Weights of a small class-conditioned image diffusion model.
Training: soap at rate 0.0033, 10200 steps, batches of 128.
Data: trained on seven-segment displays showing three digits, 195000 training examples, 6.7 epochs.
Rows from block 3 of a small class-conditioned image diffusion model, named by matrix and row number. Rows with one number belong to one channel. Each number is 128 + 24 x the weight over its row's rms, rounded and kept within 0 to 255. All counts start at 0.
After each channel's rows are labels from the 100 images, of 14976 (inputs lightly noised), where the channel reaches its highest value: "strongest on" is what is common among them. Only what is clearly more common there than usual is listed. The data: seven-segment displays showing three digits. In brackets: how many of the 100, against the usual share in percent.
# convs0: first 3x3 conv (model.mid.0.convs.0.weight, 192x192x3x3, standardized in use, each kernel summed), inputs 0-191
# convs1: second 3x3 conv (model.mid.0.convs.1.weight, 192x192x3x3, standardized in use, transposed, each kernel summed), outputs 0-191

convs0.71 [133 114  93 160 123 103 134 115 129 146 140 116 137 150  79 143 155 118 137 123  83 143 136 158 112 107 136 117 121 119 114 133 116 154 139 101 166  64 164 139 117  81 109  87 147 132 120 156 121  93 165  97 116  93 130  89 126 181 167 146 155 133 123 133 118 102 114 136 130 118  96 138 119 154 149 121 147 148 147 140  99  94 150 116 148 143 121 117 140 129  86 145 109 118 129 113 161 141 107 143 143 153  97 172 113 143 135 148 106 147 130 165 124 115 175 148 147 135 131 136 142 120 168 123 133 125 160 111 149  83 120  87 136 132 159 145 122 133 131 175  99 164 142 122 123 170 137 116  73 127  86  57 164  96 118 127 145 167  82 118 141 119 149 110  76 137 157 115 141  76 125 127 137 121 127 168  91 138 122  95 131 115 116  95 171 157 110 123 101 129 135 127]
convs1.71 [ 99 107  80 142 136 135 127 138 156 100 122 117 141 162 179 115 129 134 139 116 127 129 135 132 137 146 163 128 148 155 143 107 117 136 155 137 140 135 121 145 124 137 123 145 121 114 127  74 135 169 101 155 137 154 121 143  86 198 147 126 138 145 125 140 154 158 100 151 125 162 147 118 105 102  82  96 130 121 109  98 104 119 120 126 104 167 122 185 148  82 120 102 117 130 106 136 155 101 157  88 107 156  96 110 151 122 130  96 113 105 177 105 111 115  94 112 125 148 110 136 125 137 100 150 116 119 115 132 133 136 100 149 157 155 108 120  90 101 143 103  52 150 125 128 181 126 114 141 135 161 154 136 124 115 139 131 110 115 134 142 119 151 113 113 116 142 131 140 180 117 120 130 131 115 150 105 135 173 128 136 139 126 148 245 120 171 112 111 139 111 111 126]
strongest on: glare (100 vs 30)

convs0.148 [141 110 145 110 128 135 116  87 157 127 105 136  94 187 159 100 177 103 123 165  83 137 107 132 117 113 113 141 120 130  85 120 129 125 132 133 149 120 129  94  79 120 153 154 110 132 123 112 114  86 106 140 151 125 133 118 150 133 154 154 149 138 132 117 109 128 165 122 115 138 163 101  97 119 147 155 106 158 162 141 144 134 127  72 109 128 152 166  69 111 167 148 123  80 174 157 111 162 164 116 137 138 128  82 140 145  97 126 128 131 163  76 155 128 146 107 128 136 141 159 137 143 163 166 152  82 146 139 129 162 133 157 144 143 159 146 113 127 163  86 107 125 141 133 156 126 134 127 148 138 115 100 137 136  92  98 157 123 173 101 121 121  96 112 144 152 139 120 112 114 140 152 133 102 133 173 143 156  92 137 151 126 144 130 151 135 200 139 170 120 130 130]
convs1.148 [ 76 131  92 120 150 158 120 183  99  91 127 147 116 103 116 144  93 142 124 135 116  96 140 112 165 113 162  92 108 115 122 135 103 127 128 139 129  94 137 128 105 128 135 130 122 101 113 113 160 150 130 103 117 135 116 160  82 125 144  80 105 104 107 172 131  82  87 157 138 118 107 145 154 109 138 135  84 117 129 120 117 108 134 129 138 136 124 134 124 103 114 145 104 113 109 117 111  82  90 108 119 117 132 161 132  80 129 139 122  73 110 171 100 150 137 146 129 138 137 124 134 126 120 156 121 145 168 129 133 113  76 141 100 136 148 126 140 134 131 135 177 153  75 130 120 117 148 175  93 113 136 138  95 147 135 104 148 129 145 111 134 148 175 172 129 142 148 155 112 146  75 147 174 186 102 109 125 146 182 139 118 115 122 127  82 172 149 152 113 149 108 160]
strongest on: the digit 1 (57 vs 27.4); third digit: 1 (36 vs 10.3)

convs0.46 [133 151 161  94 109 126 130  71 120 119  96 165 110 168 140 146 154 114 104 156 140 117 142 106  81 108 103 133 115 114 107 112 136 147 104 150 121 115 118  88  52 106 139 108  98 138 154 143 113  92 137 133 134 134 128 145 124 149 128 130 158 164 143  81 127 136 115  68 154 139 119 118 130 137 128 100 143 141 168 140 164 113 158 108 134 141 164 130 157 103  89 150 116  90 147 131 136 170 156 141 123 168 134 152 144 105 167 109 140 138 104 138 121 124 107 138 142 125 188 124 165 142 157 144 161 106 145 122  86 124 129 134 147 150 144 156 115 129 162  86 129 132 144 122 132 130 108 130 128 125 104 164 119 167 120 102 131 138 144 157  85 118 137 100 170 109 157 117 133  96 143 168 167 112 140 135 139 137 114 114 158  77 123 146 121 196 165 169 159 117 122 144]
convs1.46 [182  84 134  96  88 141 113  65 114 155 108 136 128 115 136 127 109 130 136 155 151 122 151 117 127  87 157 146  93 161 131 140  91  94 120 150 131 136 125 126 101 147 154 152 120 141 111 120 144  85 106 154  84 102 109 123 185 123 116 119 132  32 115 112 136 107 159  93 157 159 123 143 103 148 110 133 114 103 125 132 125 149 150 176 125 134 110 174 191 118 121 110 126 105  95 131 136 130 128 133  76 105 132 119 112 119  61 155  74 116 161 120 103 124 113 118 126 131 116 114 126 180 142 116 142 108 101 168 154 128 142 139 101 103 153 134 124 124  91 150 139 121 116  91 137 100 149 151 118 144  94 135 125  98 142 145 144 114 101 120 137 101 128 159 133 101 147 161 124 105  99 139 126 107 103 117 108 131 141 133 112 102 134 100 126 128 134 105 120  89 130  95]
strongest on: dark on pale (75 vs 16.1)

convs0.7 [120 107 141  77 125 117 133  83 130 141 122 123 119 173 142 114 111 167 122 129 111 131 126 137 149 108 149 119 138 156  78 160 124 130 167  97 108 129 159 135 167 157 156 131 125 111 128 111 155  80 137 153 110 172 120 110 145 154 141 101 109 150 162 143  62 147 156 146  71 152 126 150 134 104 143 150 108  93 133 150 143 107  79  98 136 120 138 110  70  71 165 138 133 115 148 147 128 148 136 105 133 168 134 115 136 136 137 101 135 110 127  55 150  89 150  67 118 127  75 108 134 122 130 136 152 122 171 131 153 143 139 141 141 117 116 106 124 127 146  98 125 128 125 136 170 118 152 141 179 130 120 137 147 144 125  92 139 116 158 134 120 136 148 114 162 130 142  90 136 102 116 158 149 124 159 152 118 143 149 142 135 179 131 123 141 165 155 107 140 128 132 171]
convs1.7 [178 152 123 115 168 127 160 145  89 136 167 138 141 150  94 153 157 121 159  97 123 154 152 107  87 140  99 160 123 148 115  89  98 126 144 105 154  94 126 124 144 147 132  94 114 140 133 131 106 111 128 133 114  81  98 130  92 123 144 185 101 158 139 115 138 117 144 138  98 136 114 114 144 129 142 136 120 112 122 187 162 119  43 151 127  90 142 135 114 146  93 129 138  97 136 105 111 127 156 143 135 128 137 140 115 102  76 173 124  84 119 107 161 118 129 107 159 143 142 178  98 168 142  78 115 152 124 142 118 109 131 115 137 118 133 119 109 128 107 115 142 146  74 105 142 139 138  91  87 136 145 149 103 131 126 120 135 126  89 164 134  96 135 141 148 142 108  84 143 169 118 133  95 191  91 119 134 125 131 130 113 143 126 150 107 130 100 105 138 101 151 130]
strongest on: third digit: 0 (27 vs 10.2); first digit: 0 (25 vs 9.2)

convs0.98 [188 133 121 104 104 149 131 133 155 148  94 112 126 137 186 134 118 143 102 155 125 154 109 161 123 116  93 153 118 155  83 114 140 140 144 144 110 169 160 157  97 127 118 168 117 172  61 129  86  98 105 110  98 160 123 122 135 161 115 160 151  90 182  94 113 135 147 118 101 177 136  99 117 146 122 136 117 122 167 169 162 130 118 135 150 109 154  84 109 107 126 120 101  64 149 149 134 150 136 126 153 114 143 153 142 147 135 164 138 143 137  93 160  97 122  92 147 142  88 124 118 179 141 121 175  70 126 141 122 130 120 125 181 143 129 141 123 161 149 138 129 109 115 123 149 135 108 173 148 138 106 146  96 142 126  89 128 102 127 147 118 145 156 112 148 112 122 121 131 118 133  96 120 112 129 164 154 150 119 127 134 136 124 124 127 112 151 146 120 109 103 108]
convs1.98 [119 146 152 117 150 100 156  94 126 107 100 146 122 136 116 184 151 125 126 113 137 110  99  82 127 156 145 125 118  97 118 120 148 116 114 120 130 136 194 140 117 116 168 144 131  96 136 113 158 100 113  90 164 139 160 137  97 164 107 130 164 171  91 178 101 100 121 152 106 140 142 120 129 113 131  93 136 134 133 133 110 120 121 115 173 119 126 137 155 125 143 117 103 149 160 177 139 135 160 137 124 111 168 107 164 160 146 135 110 153 136 106  88 158 144 118 135 132 157 156 121 135 116 140 133 101 113  86  99 168  78 183 107 134 116 145 150 145 125  78 137 102 138 127 136 121  92  99  95 115 118 101 133 142 119 169 158 161 140 143 112 124 121 163 161 177 128 136 124 102 125 171 148 108 137  70 120 153 138 134 162  95 139 167 131 147  90 107 149 132  94 139]
strongest on: the digit 5 (59 vs 27.2); dark on pale (57 vs 16.1); first digit: 5 (45 vs 9.9)

convs0.118 [141 123 120 111 104 151 123 168 120 116 136 132 160  86 146 137  94 139 146 122 128 155 107 146 123 138 144 129 129 143 174 136 171 122 129 111 102 169 125 147 129 143 154 166 152 135 180 143 123 129 107 134 122 113 148 114 121 103 146 126 103 122 113  94 103 134 118 117 124 162 139 152 129 132 128 149 113 125 152 111 136  96 104 208 116  72 122 125 184  75 119 113 129 146 129 159  97 119 134 151 149 145 100 164 131 134 103 116 147 146 132 234 132 147  81 112 105 105 133  94 125 183 123 111 109 133 118 152 113 180 171 127  79 129 145 141 149 145 105 180 129 103 132  96  86 118 119 117 116 104 125  99 125 137 147 162 121 117  86 112 103  83 122 123 105 115 106  88 119 115 112  99 116 118 114 112 104 107 150 123 127 116 133 107 105 105 126 136 109 106 133 106]
convs1.118 [ 96 105 132 158 142 151 146 118 133 129 107 147 121 122 162 120 114 159 163 138 169 131 122 124 149 120 170  96  93 106 112 178 116 121 147 136 145 147 120 139 170 141 146 165 132 114 128 166 123 175 110 119 134 166  88  79 140 122 136 147 115 161 111 131 153 145 104 160 177 140 126 131 107 164 113 106  85 136 142 165 187 115 163 140 180 119 131 125 149 119 175 105 188 127 130 139 125  64 133 113 107  97 135 152 134 110 154 134  89 118 140 160 121 142 111 129 134 143 157 149 136 147 142 114 126 138 133 120  97 113 135 120 150 113 131 133 163 131 132 132 154  88  99 163 118 123 137 178 117  88 133  71 128 154  81 110 149 118 146 146 135 117 152 117 147 137  77 143 137 133 129  89 137 110 145  95 173  98 128  83 129 118 131 134 106 157 119 120 169 137 110 119]
strongest on: dark on pale (38 vs 16.1)

convs0.154 [ 86 125  95 130 104 105 148 119 111 151 135  87 143 142 164 120 158 153 105 141 170 107 119  98 123 162 122 114  97 122 121 160 143 167 146 162 131 127 166 162 135 106 128  86 111 183 112 121 142 117 140 121  87 119 127 135 141 138 122 157 151 140 141 130 155 125 168 165 145 130 110 101 122 152 148 125 161 168 130 149 113 117 126 101 162 182 163 127 107 143  86 133 144 100 127 137 114 145 139 127 122 114 163  69 127 163 166 128 114 132 103  60 100 145 142 130 137 150  94 158 128 116 126 149 132  90 118 143 128 127 153 114 114 129 143 135 168 130 113  88 111 104 125 107 144  79 106  45 122 146 130 141 106 179 131 127 117 143 155  88 131 149 121 134 142 112 127 173 142 150 138 143 133 176 118  74 125 134 138 123 162 153 111 132  91 118 100 102 142 121 119 153]
convs1.154 [133  85  95 126 160 133 114 122 111 142 113 140  74 121 127  90 132 156 148 133 105  80  95 160 140 103  94 100 143 130 165 116 130 109 132 125 124 104  85 129 147 130 144 123 149 160  69 145 152 116 109 188 138 143 123 142 149 146 139  79  91 132 149 173 130 118 159 153 137 153 135 105 111 156 155 146  97 141  99 121 132 131 131 118 107 113 144 161 143 102 176 145  92 132 128 137 136 112  95 114 125 148  93 161  98 123 116 116 112 162  92 141  92 114 136 139  85  80 111 149 141 137 154 147 127 138 121 117 102 126 158 120 107  65 139 151 122 106 145 135 145 103 142 135 158 153 103 112 134 150 119  95  80 109 117  86 119 106 138 149 135 120 125 127 122 123 108 125 125 149 172 130 105 119 142 108 103 145 140 107  97 152 160 104 155  86 172 186 118 172 121  90]
strongest on: glare (69 vs 30)

convs0.183 [162 154 106 116  98 167 133 107 190 123 131 125 115 172 162 155 160 123  95 166  92 149 122 156 122 114  86 140  91 114  75  85 145 130 115 100 132 170 100 160  90 132 100 125 122 115  89 127 109 100 133 122  94 129 155 141 171 125 126 158 138 106 143 130 108 127 126 124 107 124 137 117 104 139 166 132  90 146 152 147 171 110 112  95 116  86 157 138 117 107 119 132 149 107 144 124 135 151 167 132 116 132 134 120 136 168 160 140 112 127 170  97 126 104 169  95 132 157 130 138 108 155 133 132 179  89 124 152 133 133 130 143 131 144 152 146 142 129 193 108 103 112 137 152 172 164 160 146 132 142 103 135 119 130 119  69 114 148 147 125 105 132 130  94 169 127 163 129 125 130 155 138 159 118 157 139 171 150  98 150 147 102 127  98 119 147 157 126 166 103 115 129]
convs1.183 [ 85 124 145 130 137 149 149 152  78  93  97 158 148 117 101 119 120 172 120 133 126  95  70 109 167 109 145 117 128 104 148 136  66 129 116 136 103 112 145 147 103 133 125 105 137 109 104 127 130 114  71 132 129 141 122 159 112 133 114  68 104 111  73 158  77  77 112 106 127 135 168 134 160 117 132 133 120 155 118 106 144 110 126 127 152 146 157 134 103  92 134 106 109 169 125 110 126 122  85 115 129 118 158 146 113 106 159 146 107 106  76 121 136 127 118 148 115 138 139 108 113  90  97 158 100 150 161 103 117 169 119  94 105 118 155  98 146 141 135 127 164 145 103 169 152 110 116 132 119 118 117 146 127 135  90 151 136 123 129 122 120  97 112 173 128  50 128 161 151 139 157 136 127 167 125 135 118 124 143 107 131  90  83 126  88 135 128 129 123 131 153 152]
strongest on: dark on pale (76 vs 16.1)

convs0.166 [152 122 154 137 117 158 143 114 155 163 165 183 140 127 147 149  86 165 120 126 121 131 122 125 134 115 106 140 166  81 125 153 104 140 103 140 148 151 104 118 116 106 161 142 138  86 139 119 156 127 117 128 117 183 125 171 134 111 151 123 111 105 158 146 129 157 116 123  99 131 124 158 114  99 129 144 128 104 163 102 121 127 123 107 138 114 125 116 103 138 124  94  54 139 134 114 147 124 125  88 129  56  95 135  77 133 138 113  98 157 109  85  97 137 179 117 179 132 164 124 130 132 165 102 132 131 126 174 152  90 144 196 148 143  96 102  87 167 146 134 114 169 180 114 124 127 109 140 142  93 114 138 103 148 137 108 115 150 106 144 123 136 120 102 127 134 130 120 127 148 107  97 112  91 117 145 116 168 139 168 115 119 139 120 142 149 132 134 156 101 139 128]
convs1.166 [105  87 123 148 121 145 101 119 150 105 119 109 116 139 135 150 148 132 140 139 168 167 123 123 135 127 104 151 109 123  99 145 170 146 150 107 162 110 113 113  91  63 137 180 141 155 118  88 139  82 168 111 168 122 153 111 142 124 143 137 134 161 150 111 151  76 102 151 107 131 135 166 124 137 118  93 120  94 111  96 148 136  88  94 115 159 124 100 157  79 129 142 142 131 152 138 122 129 134 141 145 136 132 123 168 142 136 156 111 151 157 127 149 118 110 137 101 126 124 128 115 130 156 118 146 109  59 112 135 125  83 176 131  66 137 145 119 157 160 117 145 110 167  96 117 108 134 110 109 144 122 150 154 137 155 117 142 125  82 113 108 144 156 126 146 190 117 117 134 154 154 130 103  89 116 110 144 127 145 116 112 113 124 158 133 135 110 190 176 107 105 109]
strongest on: the digit 1 (85 vs 27.4); first digit: 1 (75 vs 10.4)

convs0.102 [162 110 138 113 101 123 126 170 126 146  96 137 159 164 169 132 125 120 113 159 108 127 109  97  83 117  82 143 154 133 133  77 133 125 120 103 170 147 155 163  94 148 123 122 147 140  67 117  88 126 140 128 135 138 142 162 133 132 115 130 157 115 170  97 151 156 189 114 114 143 118 154 124 140 125 118 115 148 103 141 127 188 105 118 148 134 149 154  36 182 110 121 130 114 171 105 137 157 149 126 147 141 180 129 145 162 132  93 124 118 133 118 139 129 180 126 132 141  80 117 145 139 147 106 162 108 134 111 129 108 124 132 182 135 129 140 128 126 122 158 128 124 144 150 170 107 117 124 126 138 143 109 122 145 110  73 144 128 100 101 122 161  98 107 126 143 115  91 148 132 142 140 140  79 155  97 162 153 136 110 130 105 131 127 134 128 153 156 105 138 127 134]
convs1.102 [128 151 162 102 133 133 117  99 139 116  90 147 137 159 152 126  89 144 146 149 120 123 124  94 112 162 151 109 102 126 198 184 131 117 128 138 122 116 141 145 119 156  85 132  97  85 147 162 140 143 145 149 180 170 142 107 169 139 138  99 145 123  83 115  93 118 130 141 106 141 165 130 144 132  73 169 131 129 148 158 161 132 113 107 118 122 173 111  86  88 119 166 151 138  97 111 123  92 127 121 136  93 135 109 107 128 125 131  96  97 137 110  69 138 151 142 102 135 158 148 132 152 129 101 129 117 106  86  99 121 147 124 146 121 100 157 118 108 116  82 164 127 122 111 103 105 114 145 108 160  76 131 132 116 107 123 137 153 125 180 114 114 101 130 134 149 156 137 127  67 106  99 118 110 119 120 153 134  99 148 136  86 133 123 104 169 135 119 141 119 101 128]
strongest on: dark on pale (40 vs 16.1)

convs0.61 [137 137 168 126  96 140 113 115 133 141 129 136 119 123 149  95 141 125 109 157 107 162 137 141 105 124 114 137 145 129 127 101 125 128 144 142 130 111 145 152 106 151 119 131 126 124  87  81 142 119 163 141 111 157 111 171 122 189 131 142 117 107 178 144 127 167 155 121  89 108 137 103 138 125 126  94 165 136  93 175 121 138  99  86 125 214 135 136  80 186 111 141  99  87 158 103 172 151 127 105 120 133 151 124 124 111 127 131 113 109 160  42 141  80 151 154 149 181 108 132  93  90 145 107 159 121 136 138 154 119 147 134 139 114 143 148 131 131 130 129 142 161 149 122 132 109 144 136 132 122  99 142 101 156 132  57 114 127  89 115 139 164 147 106 114 141 131 121 135  99 114 117 146 137 141 145 140 150 144 160 127  79 128 160 137 125 145 137 136 144 143 127]
convs1.61 [115 101 124 154 116 165 103 104 135 151 119 134 100 131 108 117 122 149 116 136 144 151 122 144 105 150 151 123 129  83 131 123 126 128 104  93 137  64 132 118 110  92 137 136 116 104  89  79 102 113 152 148 148 174 142  93 130 183 136 148 134 163 119 146 152 108 152 108  99 123 123 133 162 147 147  97 113 100 152 107 133 145  93  84 132 211 128 155  61  84 109 142 123  35 119 118 167 146 148 116 154 150 135 116 127 127 115 134 114 111 138 124 117 107 127 103  79 117 159 143 113 140 137 118 157 115  98 103 150 126 106 110 127  82 145 139 137 116 111 115 148 139 147 148 128  97  75 120 116 120 122 103 151 154 134  42 142 157 119  99 110 126 127 133 133 131 114 117 113 114 153 127 129 116 101 100 133 131 118 115  94 127 112 170 126 124 131 128 134 127 143 131]
strongest on: the digit 1 (77 vs 27.4); glare (75 vs 30); third digit: 1 (42 vs 10.3); second digit: 1 (36 vs 10)

convs0.69 [137  96 131 153  74  95 132 101 127 126 141 109 114 156 149 143 126  98 108 111 145 127 115 110 170  97  69 128 113 128 112 145 113 133 109 134  86 143 123 153 119 122 115 136  96  96 134 111 132 157 121 112  91 137 117 108 180 129 113 152 145 101 139 131 120 143 119 121 111 132  95 110 128 146 112  96  83 104 127  92 132  94 141 113 109  96 138 141 164 135 123 126  84 132 132 155 122 148 196 130 117 148 115 118 154 132 156 127 102 148 146 176 153  96 149 121 123 113 206 138 108 130 138 131 158  91 125 217 123 124 113 149 136 144 123 134 113 146 173  92 124 144 142 178 149 100 119 113 104  91 108 153  94 157 112 159 112 119 114 112 164 115 149  97 131 122 131 118 118 156 117 147 143  96 115 166 182 143 116 129 120 113 136 129 152 150 140 116 110  78  92 107]
convs1.69 [109 136 120 116 147 130 146  99 126 116 157 125 254 159 112 159 106 129 128 115 128 117 137 154 122 133 103 137  95  98 135 115 159 125 143  58 166 191 136 133 131 125 149 150 120 128 152  97 172 101 164 113 126 114 115 189 146 120 131 110 123 135 123 131 146 113 126 126 144 154 146 140 139 157 103 159 132 102 136 143 112 149 148 110 108 118 130 136 114 129 128 153 120 137 136 149 130 119  99 130 122 159 139 161 114 138  97 131 150 127 140 110 129 119 123 122 163  81 109 115 125 158 142 117 145 143 142  40 129 178  97 149 147 142 105 126 133  87 107 144 150 111 194 116 102 139 129 114 133 138 128 147 124 104 145 147 215 107 133 149 149 112 136 135 126 139 123 124 124  98 118 127 160 159 151 117 141 150 120 142 154 148 129 133 114 108 111 143 145 169 115 125]
strongest on: the digit 6 (92 vs 27.1); first digit: 6 (91 vs 10.5); dark on pale (37 vs 16.1)

convs0.179 [136 153  85 154  89 122 161 110 138 137 148 175 144 161  68 147 164  95 112 142 139 170 131 118  73 137  98 121 126 127 101  74 145 125 100 135 118 142 145 157  86 124 151 133 140 133 135 104  68 127 124 147 121 119 141 132 112 144 131 178 111 139 104  72 129 123 142 111 162 152 132 121 129 153 132 137 139 126 161 107 154 162 181 115 101 133 124  98 125  88  64 164 126 125 127  98 118 157 169 119 154 139 133 137 135 148 145 128 122  93  94 120 132 141 149 145 123 132 210 127 161 138 161 155 154  92 143  71 111 133 142 121 126 142 144 153 123 144 166 113 131 119 126 115 155 133 128 106 117 140 109 114 137 139 128 128 109 114 127 133 120 121 113  92 153 126 138 183 137 149  86 130 157 116 154 144 175 155 124 140 124  93 135 115 141 172 155 148 141 144 123 126]
convs1.179 [149 123 133 100  94 124 150  94 106 143 144 126 126 154 105 167 141 145 125 125 139 128 155 115 104 129 131 164 172 138 102 148 118 145  84 123 137  96 134 112  80 147 138 130 130 156 131 118 175 128 139 119 103  97 117 123 186 106 110  99 147  73 144 151  82 139 156 152 149 152 116 134 142 101 105  77 130 119 123 122  80 121 148  89 128 140 114 154 157 128  86 148 125  95 153 161 129 150 113 120 123 136 109 127 144 116 114 173 150 132 173  94 126 130 113 119 179 124 106 131 113 178 134 140 145  75 119 197 147 168 112 157 118 129 142 152 124 135 123 136 143 149 113  78 121 113 143  92  97  89 108 153 115 136 181 111 149 152  98 131 139 108 155 137 143 156 175 127 124 104 150 171 138 122 133 162 103 154 101 105 152 120 127 121 149 113 135  86 132 100 112 136]
strongest on: first digit: 0 (32 vs 9.2); first digit: 8 (29 vs 10.2); first digit: 6 (29 vs 10.5)

convs0.57 [106 125 115  90 117 102  88 122 132 142 134  97 181 128 172 124 114 132 114 154 129 125 132 129 131 119  88 130 137 129 167 115 122 140 105 126 119 147 154  80 115 109 125 170  94 135 109  98 102 128 123 130 133 123 103 128 114 119 124 116  82  75 171  96 106 108 166 137 124 147 102 158 137 110 123 117 120  93 124 181 147 128  97 128 142 130 173 111 143 164 129  97 108 163 138 123 123 137 153 140 160 148 127 130 153 124 117 169 153 135 150 140 154 108 130  43 132 168 106 122  88 154 144 128 161 151 111 114 113 145 141  90 175 128 119 149 117 114 145  88 144 131 106 141 181 123 119 141 160 117 151 137  98 165 136 166 102  98 155 114 107 144 110  98 144 139 108 107 138 125 109 184 145 137 138  81 173 106 144 130 134 142 141  96 101 127 144 152 177 100 110 160]
convs1.57 [122  98 136 148 139 107 174 131 144 148 106 164 156 163 156 113 162 166 135 142 141 122  87 149 155 189 120 111 143 105 139 145 129 122 148 151 167 191 111  95 183 136 144 125 139 129 139 154  99 116 137 117 103 134 194  90 128 136 110 130 111 153 167  74 118 139 137 140 136 127 113 110  88 168 181 131 113 112 133 163 128  96 135  96  79 138 174 133 116 116 139 146 163 149 160 134  97 142 112 134 141 100 144 119 129 107 122 120 107 131 120  94 147 136 125 134 153 119 116 156 173 121 130 159 149 137 126 136 142 154 138 136 168 130 114 140 167 153 171 128 135 149 108 124 106 124 123 128 119  74 126  82 118 121 131  79 116 157 136 151 153 129 159 127 139 186 117 138 101 126 110 127 134 106 168 128 127 124  94 123 139 177 114 157 143 116 132 151 138 129  72 132]
strongest on: the digit 6 (58 vs 27.1); the digit 5 (56 vs 27.2); first digit: 6 (42 vs 10.5); first digit: 5 (32 vs 9.9)

convs0.138 [105 117 113 107  96 165 127 109 114 118 132 103 142 100 123 123 134 110 116 138 155 176 111 123 105 123 113 141 111 140 100 134 165 129 108 131 112 164 158 180 126 134 114 109 151 121 108 149 130 128 136 127  91 114 152 111 110 153 156 212 103 126 131 108 120 156 148  90  99  85 128 100 126 153 145 117 143 133 128 109 143 136  98  94 121 159 102 130 154 105 136 143 133  85  87 109 124 133 158 142 186 133 154 129 133 112 162 149 143 139 132 126 124 133 130 121 138 113 110  88 124 152 125 216 152 119 136 124 121 143 160 121 135 130 178 161 184 126 103 136 111 158 116 139 135 140 139 125 112 140 105 150 145 161 111  99 156 159 155 119 120 132 145 103 134 143 152 142 174 153 124 108 154 162 136  87 119 160 141 140 153  91 134 110  70 115 143 140 105 104 133 209]
convs1.138 [ 90 128 160  88 137 119 140 126 137 124 102 142 123 161 149 100 112 174 162 139 132 151 141 142 132 127 112 150 132 132 154 127 206 128 135 111 153 151 174  67 140 139 112 131 147 150 143 114 120 109 148 150  96 151 139 134 129 100 147 119 145 116 129 163 129 112 117 130 160 100  92 109  91 177 102  72 162 140 122 126 120 112 164 161 172 113 177 130 112 115 171 142 127 125 170 126 130 124  92 112 138 146  85 162 148 128 143 120 139 184 156  92 171 119 139 122 117 123  94 110 141 136 132 139 130 101 147 145 154 135 137 145 137  84 134 165 117 105 175 108 121 130 156 110 162 116 126 143 109 140 141  92 136 124 150 157  96 111 115 164 121 105 132 155 105 154 116 154 109 153 169 134  96 141 142 120 106 104 163  89 114 147 154 121 172 117 111 146 123 154 138  81]
strongest on: the digit 1 (73 vs 27.4); first digit: 1 (68 vs 10.4)

convs0.128 [107 135 137 133 163 149 106 103 133 133  98 190 103 100 125  84 140 184 119 146 117 141 135 110 115 141 131 139  96 150  90 113 137 123 126 133  89 132 151  85 105 153  93 108 194 155  75 117 125 149 120 123 144 108 134 111 134 151 120  95 124 100 131 123 117 114 161 114 102 206 142 112 157 125 108 156 136 129 173 167 146 111 120 111 166  93 146 121 127  91 104 117 132  89 124 135 147 123 140 127 149 115 162 108 147 101 106 195 159 137 120  93 130 123 107 120 120 116 111  96 111 110 176 197 150  94 103 112  91 144 116 131 129 106 125 161 163 130  97  95 140  97 146 150 149 111 104 142 105 131 149 142 151 142 127 118 115 116 121 144 118 144 153 163 128 125 103 133 158 121 172 131 109 137 106 126 100 113 139 112 111 100 123 148 149 181 130 147 142 130 149 149]
convs1.128 [112 140 118 106 138 135 144 140 127  91 142 118 124 112 153 155 121 142 124 131 118 138 171 144 155 170 157 102 159  98 161 149 136 147 126  70 125 155 116 153 173  94 121 112 100 136 128 133 152 140 156  82 114  89 143 112 112 117 160 171 149 151 139 159 150 158 129 149 187 172 100 125 128 137 161 118 137 131 121 125 112 172 173 154  88 137 124 135 162 137 113 113 149 166 152 123  92 105  87 133  84 133 142 128 141 161 140 145 106 120 158 143 143 116 137 138 165 114 129 125 139 130 115 126 131 161 129  74 131 104 108 167 115 106 115 162 109 136 154 114 169  87  65 102 154 131 139 160 137 112 138 123 153 147 132 185 110 108 169  95 127 149 145  96 124 134 142 147 135 136 129 145 151 124 168 144 160 118 163 111 180 127 162 103 142 124 147 106 108 121 140  89]
strongest on: white glow (67 vs 17.1)

convs0.35 [144 128 166  92 117 103 129 169 103 120 156 139 159 136 122 154 123 140 155 136 130 148 134 123  90 149 126 122 141 146 162  78 118 116 117  82 136 131 120 143  90 138 134 132 159  90 135 197 111 146 128  99 142 149 118 122 112 134 153  73 129  77 120 106 114 111  90 103  79 127 114 149 127  95 127 148 110 100 163 109 135 151  85 170 125  98 131  96 157 129 168 125 118 173 153 118 125 126 126 112 106 149  99 160 107 140 114 131 128 138  74 153 155 121 137 115 161 108 135 139 108 137 146 121 122 137 111 109 122 112 172 166 143 151 144 108  89 156 138 178 131 142 130 114 125 150 119 146 121 144 101  99 154 136 160 180 137 147  96 168 107 112 100 115 116 148 123  46 104 112 106 101 115 143 123 178 144 123 148 144 138 106 151 128 153 127 130  87 153 114 148 139]
convs1.35 [ 82  64 150 165 158 119 141 163  92 130 126  89 106  99 165  89 134 134 105 150 123 104 112 123 189 141 125 120 130 153 141 136 142 124 138 124 143 137 144 123 190 124 141 147 140 159 121 150 144 144 118 122 139 193 158 134 154 134 118 113 103 164 155 144 115 123 105 161 154 132  95 131 139 142 128 150 142 154 139 135 161 156 159 132 129 132 131 136 144 106 171 123 172 134 171 159 159 143 172  98 158 183 134 157 155 169 133 119 115 117 123 154 150 145 162 168 124 110 108 107 134 163 132 116 125 148  95 103 114  99 147  93 166 142 153 110 143 143 167 141 135 120  78 126 113  90 129 125 123 106 135 123 164 167 122 121 114 101 135 158  95 165 170 112 126 114 149 148 124 117 116 165 160 114 143 137 136 120 121 121  75 118 104 123 147 111 134 106 138 163 113 155]
strongest on: white glow (46 vs 17.1)